config = dict(
    arch='conformer',
    num_classes=39,
    head_dim=64,
    layer_scale_init=1.0,
    lr=0.0052,
    max_precond_dim=1024,
    steps=8500,
    warmup_steps=420,
)
Rows from block 2 of a small audio frame classifier, named by matrix and row number. Rows with one number belong to one neuron. Each number is 500 + 40 x the weight over its row's rms, rounded and kept within 0 to 999. All counts start at 0. Numbers have three digits each.
After each neuron's rows are labels from the 100 clips, of 14976, where the neuron reaches its highest value: "loudest band" is the band of the loudest frequency at the time of the peak. Only what is clearly more common there than usual is listed. The data: synthesised sound scenes: up to three everyday sounds over a background.
# fc1: first MLP up (model.blocks.2.ff1.fc1.weight, 384x128), inputs 0-127
# fc2: first MLP down (model.blocks.2.ff1.fc2.weight, 128x384, transposed), outputs 0-127

fc1.189:485467494496513510486509487575487497496473455552479430506502497506543454498534455571468474555495425447469466571487457507469479566557439490508516482575480415523586451492480545443427506487476495542568527499506472462471481491467534516463499610447513469481473564544493552523489513524505540552450450495517497485504470469504528479387469423454491491459546469450474433485476478536432554448492
fc2.189:458555488530398497573520522436527544474538505511500536521476514534532496470491519548504485492510501503438529443546496538494549435479433454504543520419401486534568461518509489480486479525513405518501505510523460440481459477512426548476517433517475527484477525544500414462569535523466514491455479551400495529497482584515520495574533557540462439481500472470525449508421523502461490463550
loudest band: 4000 to 8000 Hz

fc1.323:491417540478473423475480474507517501510546496542506448452552510451448573528497570559479531484522453468539461487476482504478532526503464473440548456462479533507502461488527612427490446542447508563541456461557497553530524501424525437569537476450432522503501448419532586443422483466516511525489524505485491488535515489469491467437507529505477543553500495487504497472447551488434516421498
fc2.323:512530553525515564467476488479475464541485513436435494502452572435481462465455484541544505432530486460495502517488495458458535461500475480589448521441533486536554587485486480432545471539564495503527490489457497532518553477468516477554495505550474520476479509453503505541457510565474565475480467530497438425424568521426506495453532495434436478510570466554542472562429421473486456477468
loudest band: 1000 to 2000 Hz

fc1.284:514536407514515533526483527431522483543509560560472509495531529458517502456546466506526585465505479535477558509567523485467541464482580538541517476488570469422497471502519420521424509479559493515526517508461533518511509497484513457562586447509534604523476503488505530468499453495559496522495464519530556510525454563502528484477511534495477516495435558460543412563501620500453551484540
fc2.284:473537453512542526505491500517489416526493425491529534443468524499483437484502544522534448554353555502578575498502455502486571532530461478541525519469442476520505557478530556476517491539526535495485515514400484513484482507475602470474508495544581498476554465481512419466556446465523485524465512519474496546451472487450524453500472494442460465513463522571442538517482529566532545492509
loudest band: 2000 to 4000 Hz

fc1.98:551520477502539514476564482566527511545424526476488498492541484515573504494615512558503455494481497576483528492528505498463492470509518564487498481435532479486485456449515531495527473449509465532497539522555479539505572499463467499460455478612437537526531587543469472559433484471470490469483486541385458591497504473451436481447532508501507512503477533480586503559463515564529536485463
fc2.98:496526483533550544513509478544538537511447540480479473502520455458494593464433505498484513470484559558527452491559537502613470527481513516537537526468496467585448476511537432468502487479504663524501478520490528483567508499500555491493621522527521532520518553510481508499523377534466518454488517500466482529406542483531511532489481501509497516486511510525483471527510546420444543527523
loudest band: 1000 to 2000 Hz; 2000 to 4000 Hz

fc1.63:476473494519462543512467511465503433525462553490540538478506516509469531496512481538545466469498554525449500433451525553697515505531566507499508451518446649483513488482533514493497563500477517474491517514516459503513501478449475490551553474552484506430500562456477432497505498498503490485491551546485526492516507438477537534394551485537476453543537524468544505563486502469472517451534
fc2.63:479580557450483507558472425486488507533543483516536427454520515481494483546488495558485517486540474541497433455515506424466518542508545469503517445479567449498511490499466543529460501471533493442481522588484450543433484490561514409496341504519517485489470419533452510483485480537518473524483428572445467479523539449440492467525531473564502515513495472518566452471524443473488491479526
loudest band: 2000 to 4000 Hz

fc1.366:583485544506491569489477501521515523568450480426523476507508556467575508479568491457591470499420591516572505464463482524473478470484517532473499528533466508492447502483570456432531522485517509420464523499487497464527515508515523475453530462498501474511511522543499571476546495516475509501442569561436503549551521498496422507499507604530438561462491491524433461486560453484417466471451
fc2.366:549443547518446478516507485505503554529525500482530494422453552487467599442520446521436517419576522480518499521511529498536530503472478511487437509408535502465463498509519515526445505503543502562490511502568490519519499512449447579552550492417559494485498561429516542498402495518480483472468453462527479487392487464441479444478440465497478500495502526410521507466525468511557497544444
loudest band: 4000 to 8000 Hz

fc1.24:485526504465460506459562530476536502538446540528494513505553508487547495440481510531616449479563519530574502540495518554470578487472602382608486491497491509505494501540459491510453516485529515529474504547504439530474489518507404471513480565514531504467497462514506527496604486457507486538487515474458463429497440486471519504542516588483426567440485527481487496500486498502407499504494
fc2.24:526466496494507464532465491498469445502502473525521490527554558487507461524481433552411492417455404511491466512511516482576522550443526567471621522461417474533481508482488503550465536458554543537482470561520553510405548482496562544462560484551530520473423551518494441483481482500440502505561499474447568474518531472525454550539528566508505515536460502464512503470446523537543503504504
loudest band: 4000 to 8000 Hz

fc1.216:458536563536489547436518510542506556504497567492528530603469505514478513542452477467490513461509541473540586424482471496499602410533555476503525523482567468515435496536539485480492498539448496533443503520507483532509498509511454520505511431585487517482454533483486539623508491532496456497472515528498569582508489577548547445583522516506505512517444535520479552488480528510496444542552
fc2.216:495525468518518496496517513561510488478487480544499563527518592494514454525497546535501469510435501461489540466560468474480588453511542465495485579498401431434526539450539463548522533511515454544537511495530477433579532454505562525525545437534452479566483517500500471524547461483490529431466546483479484484427493619507531565591506503483473482483529514458486506498443411519527516445493
loudest band: 2000 to 4000 Hz; 4000 to 8000 Hz

fc1.268:556512553581534515510510480514560507492506527458515443480497509495518523557542444505484489504567474563463468478474532400505523438429493484530571474515517472435488519501485573553558490457472549537440484528453535458508420507480564490436464517542504444533504522495456448502510444428524501512484457387414464510473479545477509487420484491481492509539478535487481490576524523552521447418534
fc2.268:518483546510508563435468493576446497481536463475497471519519487560476480526470508537533444506457421499504456525429508439514477497500439498549451541486536522528558561541469494485482514471483563474431495436453505515569520546510451555509603479422430512504510419435446524542496471485551471562523508528552540538488494500483458491458446490460540506463473500527540455418505440477572501570539
loudest band: 2000 to 4000 Hz

fc1.12:463514498502502525569484459585413522522477476474487523494550510502502429400523488522420473459440498502476500465566484477425512506469514528577458519531517465468489445510565467527517466505529489512530416551592481556531514545531481469525464512466537462489477514468485459511510537523470543511463451459568460470498536496432474573508553460457479478476497515524577459572555596463531465447527
fc2.12:503621464537532522547481463493504523556504511487506581470517537481461517494422418436508504476524484489543542475478497485483530509520541551475564445508545487450471563474447506539454461543420443506544515497591578505449559513520533416496511459498513470522507429413531485524532429567486509487496517459506486472445469417513478516487557497467451516459489467444536486495435437478506535495480
loudest band: 500 to 1000 Hz

fc1.254:533448462423551455458436427515508530475537498521437481471480513506475514475599414473436488434497513554509449460485570527452564506461443495504494521464515414491537507543458513468529510456541483449509479543575459497517475469509503501482575521520439548433454469487537545527504474479496506546474504481508563552453449523441392563503434529492531525494496534467506496579495532451508525466486
fc2.254:516480420491550470511511466500445569494565476548469490471476526437514509538452591540414474505514520533547497530534545551501483443501466514465571496558538563506495553415494417474549513511544513419546520494443505538488513521465566502488425547489547485412567513479474527513538456494498533519525482421511485491498492431572458485474478502503535562506524483495453484456493556587512506448531
loudest band: 2000 to 4000 Hz

fc1.352:511458530505463526454565466491512456541435511516551484580533491540485480497456528510495593465478478546486501488528484580495449561502464598517508485467432473624470618581514465505416524505435501479496463519426506520487411566482462507549505520472442461478486501560511476532505544476442472433445443451492512486473488487476500550507502468520478494466481485538468514502499533479477489546461
fc2.352:515541470530489460578457471530424432526511488468462503556477456526491501508470459491413522523414533536461461527531467528455505579402501536485522494475510482496515403503541505564463526491416530528472506554516484564534501533501457472450552480469540453541530513503527474522546485477468455528522399476518453442568475496555498527545485550432548436499547516487447464517459532480506498587516
loudest band: 250 to 500 Hz

fc1.286:472467567514468429492482522540494515437442547489494471463505436532474516491455506527458497506357632473462518517497459491551416493545518451512433501496450517475575432458490477438474483512476474510478555476462429510443507528482528544483442496508425554532453445488518525478504464513480459509523439560538464502524456530509458510499456467433519474566427494482485531445483527491494540503501
fc2.286:470588535455499489524498526545457505542471499471494452536512492506539417480530452387524452548493470477530462399515513493458529489465567484456445435481503537487498474561474511463499520558504504511492483495552509534545435481480485559526568487449534503550471528583476483481434515512520447515561506554490522454535458517502547497579488532480401467526464486520392523472591512508483473543489
loudest band: 4000 to 8000 Hz

fc1.81:508497471526405501558464506552506501501571465424500524449421516527524542463465521444551492497491554515509516426484495447473525498499462486458545501476556506464459468508510488544465547509479454516586483504582537542500597485531493561410549513503453515550474561456498454473451469457565497533494492448506541516566584511435494447492511526480474536507472462560543431497477545585480474524483
fc2.81:493497530512504473506494490529593435525567455545527554531469535544500547446503466540495511457437509485592459556491518473501526514480537484485408466496509508512498450555427564564561516512487438502522526530513559521464580596489449549493457500476528496536453490473456480528442474484513486504575501537463485499533491486418499602505513476437517460421530503532444529549459476522532476557447
loudest band: 500 to 1000 Hz

fc1.263:498497527500522511465508542547572489491566528539493489509497537512537538537406540517432493486482467576515451547523476530501511552454460525521508535503535505543475483551529542482452450460538430431475575517464532509530527475541526448540521544458446512515555455509565505461522524485477381528440524533504472442551455419509451433478496484453552486439487482493424578584507525492480479541541
fc2.263:532448480494546546529495544565520539495441513502522463622444496539489503492454501514485519507480583529428509558486532512478488562479486530531523495559524411501490580519455490511478533542500446445551500556527481517513532544521533550504479471539533492465538470521489469549422562495458451574515451467478504473524524446487442443415487555454472457423604502475528469507433536483478484523511
loudest band: 250 to 500 Hz

fc1.16:557462492506427583537526444493558444542523505493468494540564535501530477499453453543429488439469504526481522498542526482501528469469466563531508576595548490562521514522527473482527540586512459488474488503495438409547463454492460508495486512524564441474496591470470523542505440431546482471509465493478511463492479478477532488451493506603488477502491473483551510508557510451510480607567
fc2.16:490367506481546570476458485491535447490482560487487505519563494538478544499497553547485514459498523513515451418403528468493486516477434464465455474418445537518601462510520578526492515449473488493467486480524494519518519569552507479469555421469480496560477475448479472514469477470473484444535493516508507550473487504473488494534535418481516487400493514534486550491540492495504390567492
loudest band: 250 to 500 Hz

fc1.360:471481472523475511454569496497513474565468521482428554519494552474546522539503479449536525562392508445487558503532486506512507482463508515541474535525463515526534449507471485549500480467556486570547561507476524495483484500464484611502461508511538526490543448466452519435551437513526477520467553539460444479536513567565526465476437438530433469545453455476451587517580560517525564538511
fc2.360:491471511521483494543544509459525486556501494507475481487489480543497497474495471446532519555527514489472445531476455450520488487510564441516464464477490481432625497553430525377468451524497465527525485484544425482475515489517542489550542617514548453541525606500529546450525507484517447501533526525563469497493445433484449470483485426475479492511470531547431517445442455498475537547449
loudest band: 4000 to 8000 Hz; 2000 to 4000 Hz

fc1.345:556633507513497515455498491543521511538437477471486413471560482430535453476556501440446488559497490525495500483449464455488446542479471471515537507550473498511474466456502480463452482508519486519517523478492468481516594568513525530433544515501569526536490448483492495491511506507483522432516494454486507544500475493575434464409555507486514562437550581522440498411523465463465550431514
fc2.345:534400531548467410491481520462510578517454516482506494463443519506489478492557513510474511496458526462418504447536473479486479415548513439556553413401548529419509459511527472524454537529472493507498529464498498485550485457475471586514464541475519535466468475498494449454447434571460447493470517453535513490554471519531508453524486502521449471486476523495484535486403455558469490418492
loudest band: 2000 to 4000 Hz

fc1.136:450465506446492459428580472492508459490494391485507514467567486555518467497521475477519454531486532473560501574470531484514551524598561499570510550486467522545436393515477500472479502525567486606499538496450477524495519471493517500464541494476480511560522552499521458548506499485505388521547421511427539474465475529445485553521487525538472512523526477552513452437493456496466497496459
fc2.136:508535491490543475541436484525453544536530473547485513501488492532520369512475567410499499476540526499498472520485478463467482469473501581484540533543521483463568424520506519526524523516588474461524435504506482581478501571506521443458517488583580490488477490557466475550503455550502553487522519481574476415549573484505479504405489450455453513463462525509530542471483517497563468533466
loudest band: 4000 to 8000 Hz

fc1.96:462550499578534506466540502504518467525416575568525535457477471446442472502538496484515535482536522451459521541467461476523542525539535524505550434557450497556517466502498521589609578523494452479487539434495536541516461508451514434542497458533519500512450482506495544541517521539473519548461495527454483504483465539601432542427525430435505438505475562516552480518519457480523502464534
fc2.96:449553540543505561576550528574546469509530556554544488474439504485488424501465504452436487486403489463463465547494542490561497542448445545506465507531532586466491457470478481531512484484509453593571557465483596529526512488479496507475542537559465535482474499504497479468470533496452537459484524499496512512463448487574511566483567463545494540536450464521470502499536486514531495613498
loudest band: 500 to 1000 Hz; 1000 to 2000 Hz

fc1.114:520464491484599448464540501476534536534516465512521503491521473516510564453485501510501455452525490565522482466441550490538473427588539446536443470550511495521458487518533556475461591518496543534438488530516522519529560474480473494581492512473538448451533504458477516498537447468458556558539487571467421445500465426604525478529494595507505479517465474494455473445513414512475496470482
fc2.114:524487473472451542510492517568485438523468473447532454469536533500509494509508522417514501531484432550455519503555533522447426447525452473459505494448514499517493465495534482531451454450399593490480452552466473505528500430464476446431426447504439452474519516486500548531475469525505510489510533479563571527464502481545468554514441567522622454507443478581514486542513475479502503540472
loudest band: 4000 to 8000 Hz

fc1.347:460492543504491516456490486615453499501532511508512447514540483494509511538502483407459527442532410530484549513474447569470539478477516480484537473511463456528492537516499421570451582498556463490456484534501481340504508468493490451562506517539465492499455455588531518503429513523506494500498512479504426475484478486516442477494477454521538507507472548519486442447475467497527524617491
fc2.347:470462533507559525445496487552499510492491491466488460516514531542496476470530438445460452514563423548534526520503514523469495439429407496591575459508430524574441516468471415558481552455515427501510545469569526483475524487529453424493459461485411531463494450506497476516481456521520565471482404456491460537476510475436535535546454498517490510518471507510497519496457552540518530461543
loudest band: 1000 to 2000 Hz

fc1.277:456523495445475514532533506528559534464493465474458515438557485499470565510529626438522525535462519543540500456522539507515485527554494480495431526509468548550539508509501478492453571466519495446560547518513508556482493549458478543483457510583561538472505513543493546474573532473490491398526460569559474487473436510566503536478509565459431463523444476478541524541475526476448595526497
fc2.277:492527440437432487491491509503427495567488566530519506484537509530553478502531478523534412537451449507514478522590529504459489508494556488497465475526453492484485480572536417524439478530471551475518491481465480478509494443457463501544515500486476466439499592505521444485479448508524539519526503499522490452418469519651511569482499506467397460548442512516453530473508546544570517495464
loudest band: 2000 to 4000 Hz

fc1.235:499475466458456503522516506505465524502490462506563511486518502570413481447529468471458556503532470492535464512493521436455514495515469482494514473489566469404537509552559572495537471472537503509573484513474474396537485510474500571497443537571463465488539481485505499510569542463463500558507561645397468473467527496492566527494536497569503462460416484495476504546472502542478485542472
fc2.235:504491462536537566531484503547464481512489453566510534459448541506504488437529467520462457490555509508482471480538500506516510482497502586442597531489467469481450511455536451541433480574510541534551503450475534559495581423537452468487474512510491489403529414514584485505499462515486501485559454557518501480423450440528484495509465488520452468491487481541515481498610512420490426495551
loudest band: 500 to 1000 Hz; 1000 to 2000 Hz

fc1.197:603579565532499444500574456468533500508527449434512472482515471454530499493564504428511505517475535526561528451448566511493549497439445498532479496493484477541482466479650442510495460491470580499482485472444506464469473490475479486504426572532474463494510600500497458527459465547495484478516480530412410492515494479518471483493544575523530471482490559504529542493489472523515509460497
fc2.197:506466484472540500512479496500535547456505529449469558477474507518479561488523476527506482543523436516528526489584508507629472498474569432544593458437424558534506483542525460504526512482502513474508490475572507516505469461470398504525458524499605466533498528467534519458562435517473480477495539478497442589418534549490564541480563495514473555547519537546475540480528562490509514516513
loudest band: 4000 to 8000 Hz

fc1.208:578468504520494544467453514515464516538545456535512500559516505452488556532538413526586549529515429480480476543518467517476512432456442507478500503509507603463564446489528548455532518565510441528463564501502417483475539454428549511445510447509506464447521469493522502472594534527462478498480564619452458502507497510488492506511437563481499527468466522455462487559483473453522487525500
fc2.208:535462465569535516522546568559525461545479494471530509477496418479494510499498485492441532481545479521471421547503469502496526554562429498464498482529523537476530572464456520501365541498460477505483498501547536469524541473502478468519412402493462484454446532553514556469534472488478507451506491478489482484470505441547495429499444512577525447505524486442473499554473601533554485421505
loudest band: 2000 to 4000 Hz; 1000 to 2000 Hz

fc1.238:479527520411520470505515501503464475517569478518453499480465463534547492499425458498434436515536487511468540497506500547666529520468514485522494474514520565527555502418607464484516531453503582449513517503507486537518476487503534517532526434542453527529493493510492515501430532444478532505455475499421543542478559519517507487444531596468537474454518474435462550498569487463545487473470
fc2.238:511520454556502548472490524519523481475482546497560514544495544464549556496440567557553502504449461517514499509506558451509476493503501536473581467550465453416425482459490544526491536464515460519561498547540478424494459558498395504480461499539549420443497478556548495487454531499488500466487509489447467508465533429497547532463573587508438505546495484464554490568467472429458475522551
loudest band: 4000 to 8000 Hz; 2000 to 4000 Hz

fc1.10:563536556493516512472499560485489424534441495567490538586520574478538404480515537498457542509474476546540591433506526515491475496566510560505530457561528520459509454559517532446503489534483537507517478480481520559424458510531499458485495503400556492559552496540532477460485481499519473488456548522441514482503477524590526450518518463487454517418507444531514485428584491511482518452473
fc2.10:498496556495514495471463537506482573548464491509587549504465499449494483463534573463505539481467527496514486452460488456502516498548471554474537524424585483449481415515534482544431471471527456476473436504521545614533510451458580495542440558510499498439541524562515493585480482491489539424435532510442478520527532428464483445410458474475497517474477493501544491441496507518470527513466
loudest band: 250 to 500 Hz

fc1.27:512550444510549522489540469519565491504538469443504575504484500531479552502483486473512509394443540476558449541502500515509463574485618548428524468443504500478527522506472454498433506490490515496551483525481537495489502491536555514493583512543517450458506520483455494501442534513541507498540495474472426399472484504483488475455470423503506466463498501504634510498524463560473574461415
fc2.27:517450413476510514545514508451552547495515473476524489480509512511455495455601517533470496513477579530495579531464559517498504423505474476541547505462546503529521443429520497502527486472445457482504506457564472503503535508449413515425477487482425514558441538507499496433516524473559529533470494552518558484509529519544454500581440508539535512477482496506383478515579507469495469470606
loudest band: 250 to 500 Hz

fc1.302:580477514513548519450468463522531518522486452515574469474491530592470502496539466515491510465496463542489465506541495559525439515615576469519507478516508443497526504481561480481486578493521489531432451516555466425544560485496473514508470475471496490532475525468453424580471492548521596524396511494524513488523452450442464499456461485528472441466457434469492546475483532499578437485482
fc2.302:499516528501436492498466421546492463454492523480491442457499476524490573470569539497512530459547508568474511518417486459484553530439462398522402513526504519488513528498523452456512396514449562536476522535565446504551484515512547553503527507481485479520486511478515517485462380585496547472507479474519530520502506511577441475519444418531461471496478488558436467507530524548497470492445
loudest band: 4000 to 8000 Hz

fc1.279:546430557484451519508499499474558514485554523487471562522474509460479525567516510511450508499458533505616592460518471572464528490484522550536488541504525479431463508570485522505536537448499549479521557414503479563551458544477530493468432497524540401504516491538521567475509482504479488553449539464533529512495606502523453509466489474543466531514429486522428475476497535440477463467572
fc2.279:443570494518494500489501524479473497524510538535539464513511513449518555466499485536418584499468529437438471561489501568538543487527569525560432550451492540553489527519494510375526505476543420509520545506539492456553501495454470432506548481549501526568546521545485472402530463484547431497551520439520534496445471482467485536460501419516546510466545470437499521456482484476537547497519
loudest band: 1000 to 2000 Hz

fc1.364:566425492513486497458505578542495494518457578490516535487512526525509548476503510503631473533515494489504565495464466483449535504437508517446489482460431470547470472514526526561405533485491519557498484451506523484536557496507527503551469479494461434511506561503521422491488503493455471494524530492451460473540550428498493483474462506502496487434532621566524527468460458623518495507574
fc2.364:516442565521475487519507488519569490540504596548566525541515553471564500457515487476560425514506480534592531536518546539569509537447543381488507511487444558473496477467428553506560600493504487550505482450509496493477470495483484509483511478494517560447414552420553484455478525505493516452488525534534528518500542484516508513406553513550464465525531478520473550507559465462483531482489
loudest band: 2000 to 4000 Hz; 500 to 1000 Hz

fc1.112:526511446497486490454524474427470470431529477570499482459493466516535537552483478479467557524541499493531484608492481465493511512496545515509546517511527535495473540559539486500450458467570511453463546487500555456485473437571516538493573548497511552473447521612541436487500529508461448517479447495520507527483439471477495522566476448443471462560535504506605457491473400468558555452481
fc2.112:493516463527468473496477453526455497565563533464542483572487525481524471507569596464550494437542505460482542467511561508485461440516511538531414561523522507499513539440543544487536494483530475452534463509510469565515514537499505423451456516572503535552485504564522493500492443484452535436561474473484549413526501504571483489521438432543459468464553531502449568494533454529456407490519
loudest band: 250 to 500 Hz

fc1.187:550503518470551527542448532472483546479487522542547556418439435621479553556508568478480520431459481486529500478439498451476431492489516490545435513460507474517476495490553464499549455425490474552536450544528504460470568449447453516455459467433481544580503535513594509500485464473469485463444534469511472510457500516524459468490485451444524446465474504522480463515438471446457513456503
fc2.187:490514535517521461463477480488465506490512536468506460521592425492437487548481499571554482543473457504583468514476456479587558427524587524502477525503523475588522515577514534448531491520520551476508528521599518483467499479563481504515551513529494446549507419536494508424522522592535497517533547558457535487496497563601511464544470544518519509528527496491494452471494553452482496472559
loudest band: 4000 to 8000 Hz

fc1.341:476488469501480504481502464465568460542429519529511508554517491529477493524467499602490510480447512519449493533505526497490453551520500626537484512492435499685452534534484467478442491487527516466474478500436557503527441577464462526550501534490434475528474521481513474520530509520434458444464447469502512479459475467536490518451560514534456514475485543513465517470538504511528479558599
fc2.341:481503443544485503505373423510464501466574530498495507482476517491492519547517460420483462483478565531464461497522522444435546528525494501522521437454516558462470463543547501545515502478407530513518535500496473571549499546521463461425459500382563520547508519504499474490555484505492478533515511466488499455468445473510561485509521551405547543455446494509445463520499555484493536598481
loudest band: 250 to 500 Hz

fc1.320:482460524535522528493475521455595476492441472491454414506598528460506520442554451479483441526518504522526505471534507483463566463367509483531506500525468508502470512466551487504482491513590513543573532572484499439565476507466482542505533512514475521520545574496454540517504530525485593494470506475533455488522545508488553525449474475540485556460552424575479472554436538491462564477497
fc2.320:514448513545542534469519513474452393467525519512451521503439478542428466517562487386549556444489487505505531517502432476602481483441501506487526525443510525542556524506462450558483552501481502492507521526492511504552442477460419461393528459393560482477528486495496535537492508549505491503438534524509489490484544518557552480517537514546454498489498485456499459488567485491461419459533
loudest band: 250 to 500 Hz

fc1.369:497468524540503461445453448511512521583451439432467469513495502554523435486460478540444499479487457483550557426480510470414539532565553539583581514517456511528473468468448546467512503495492464581509454493543526518525495545506541517493578486503436475528504529489500482490490493540493538552555418499469555465484482375492529510522538547540480463509561475505438500500502591529507464462503
fc2.369:436455467506469478480447506519527534541519500498545519533519523555505465511509464465499540438500541553565451492521499528523433495514499442457496548537527557522554471503495489542536554495472447432577462493417549530461491527440560462439462473539560497476540543512540493469447450525486506542546523527491389530486499458482498535416475473541417504479483472536531529476446585395493523443534
loudest band: 4000 to 8000 Hz

fc1.84:493457465513498608518485553468476456476504518521414484601528501497446477577470508530493466493551449475523547480519584541512469558601480491475537465463533459505458495487488544527503482566500532545552497509472555472475509449498533557499498465477514510437536512479475481516454507515503569462527585505544454448401506446508484543458493610471412537513490460454511461459477473508470474504525
fc2.84:504521580549505397478484554507553463465468502536511515502552517405501477529547452514453445545485505506475478535415511539411414535416537523468504520480468524539504454443556480523483499544560505462570507550469500502523519407473522483451490533531459521508551527447522533518484539503557498503492514424436481483453529554464508475500507502573448413488420485511494503500460489521463534542455
loudest band: 250 to 500 Hz

fc1.203:502508523585530460531513505494487510541518503529567524509464518488550456596402544434592528497459473546458483549542479526552460467508445454520491504484474469480522532492497482487473532474514453544449461467491405457495441531536508522479471510527602542508508516536478547467510511560518459478430456539444507496559516492500459496562427483482456444491449462501448531510529510456529630478519
fc2.203:468546494497541544537496558503473482516458447425472551528483515545525451527488447565480524552541485448439454502497474515457508565552582501414521410437466502498501468477506466475489473494499480458421512466477496526459557481521447508477489459547505499496560540423522479465513536455441440472484505470572436528468454517496517461486590552462563434520472525476493440532414486538451453490458
loudest band: 2000 to 4000 Hz; 4000 to 8000 Hz

fc1.152:488444493496491527522510493475466529526496489491482476556442488475408560562547512463448555524431513471520528501491429498514563509487478504484558514486506449505503518542449555466536442504402497524531499507490552468511540503502471531546593496519512493459582539475524528463519511477579502492552488532489507543555548533492482415402531462531493454464518618498496539484586577450457442529524
fc2.152:538533451477542506583505517487464485510528551408564485526465527466460519526461558476540500516484541430474479509480504492479547498515498487526493478508522492501599562531469448496460492531479509498504485538455457507543511511486581494535574517534448491585537503467576411492419484521497471480514463598493484493522449500565554545532552484450485477502463506592439446469585443568507476540470
loudest band: 250 to 500 Hz

fc1.270:512504458445528523481467432474550447503521464513486548520519503535532500484527512423503496488514484527453500479485468530485441545594509484452486519494532517525513479505491484475523468519559524467520586483465445449504503585459472586497516503527563615515480439492528547445557469552551499503499515483467518405505519392453421547481489488528487523505530527529546445405532485448419496437476
fc2.270:535451492490401434525498465567471527514504437446447539502443437521480420490453585478530410503556486496478498478549549503554558485483503493526489425542491493483462504512531465457531477498483472542518565472457534508408516533487534472474476507521455566518384490528491442524481502564541535494469445541499509505486507524503577450498500461484505512468529486546528539570435439469514455443463
loudest band: 250 to 500 Hz

fc1.318:504509504473514475474528489521531503553479489491560425457518511535520476495487470512471435512438553518553465396544600460548592497475456503446562496582468532564500452460511479480489553442458553537551529454425444457540476504515463506472514530505485577555500540513579545517497577518501469558523513520419526577587455521511528529527477478463538492520475456537482496465542472505505499483493
fc2.318:563489420476478498489466503566432513498503512515506442524442499475446501491527432505523500530507486465477514544514525509574517533492500554522468458454442519465479459535511477463452454496515503520555458492527527490433476402501454532519591510532565457476482519465441533493459467512507465455474537470432527532418491508556507531424498502511483427497447513525471447668508564499466496444505
loudest band: 2000 to 4000 Hz

fc1.266:439539535443539481484529516510455477518498475513580505431501498461496502543481385421540606490500454503508519465468532549538527535496476500512528498395459434524508464493503531466482541504467492495452592512477506528437531503465487552565495563466536540512485513453520511471467519553535545411502475514500493563470512482561546492481552513512446538401410527498518482531524441457540491508448
fc2.266:491456524456457474511449462574517530442464465501479426490458495509464584547524465440503521516473561483418495493516594506446515479535493479432538489503424481512483430430447491468482442499461498570455536519516459494519490492495565488499406541535538481519522503487421476524494511445503508544436464457530572505590512504513506471459597506466513470502511483555573498452489494527476572542468
loudest band: 4000 to 8000 Hz

fc1.155:544494457522528455474477474506524562482481538538468486466568487491516478511543465469436449455491453528509521472466652489449499534464578502574557553469536407464469513554532532459527547486490524538451522490494466524477452477528548520494538445482511476508497517518521480555538434535467528508550498440436433451508538495499488538456442469448492508481472541449492539590489606461483511501455
fc2.155:499537464537598590441520491568466529468536495513522409486534466467460492532468506459447468479502473465487449520458412512490470468484402575475541494430522520537515557537526535484597503452529523456550459553501474510455459482440516509476574506482525422488488592487456509540554479471486508489510495430536480584533501501488482502489501493474465522498477461523540500440555470541548453491548
loudest band: 2000 to 4000 Hz; 1000 to 2000 Hz

fc1.250:533502486476497439564553488502477454439439433580481482503520444442470505431562501510480481430481521585534503482472536555497491573515508485453508509520501458521500461525431602534455603469537485451555520523542468495422508526468456459499496478527495548577493518547496450467541435488432502477572495501451474453482543465467511493455480535535532481530434531477510509599495502462490539521486
fc2.250:526557474496463518500514474511454529557507437500421503454547575469549464587524519477549499505454584518579570542567561460488532510461500493540526515513490486545451502568502512487547494492539536460516547449498494520371503445469475432510492510483501588510551587557523414438546495518484519462542503528508487510527488585534450531469534508468541495516475561544516549496517477492500517489513
loudest band: 2000 to 4000 Hz

fc1.220:540674513521530454492512467516486482504490481466531485513528519507544528562501411511469615507474470507514541504445468483438471511394479444564495517485541450488458473517455573477488470502517461490536557494474493497494557583472459510556510511522513510450480500503483456539473507453517518438507513555530525500489487509515496492413556641501489467478511482481469434505532468498493482506466
fc2.220:535506430464527418450481466497506477489499495543538444520529501556440557470561494481520462534466550471516589483570521471504469472514563386496536482453457507556478484428585484518495509444469493470468515460496516481495538460537492447394450497467424510455524557433517469523475484527511566533518452461513517547578511461494510464489546492513485562470493462485472493397476531527478517483555
loudest band: 500 to 1000 Hz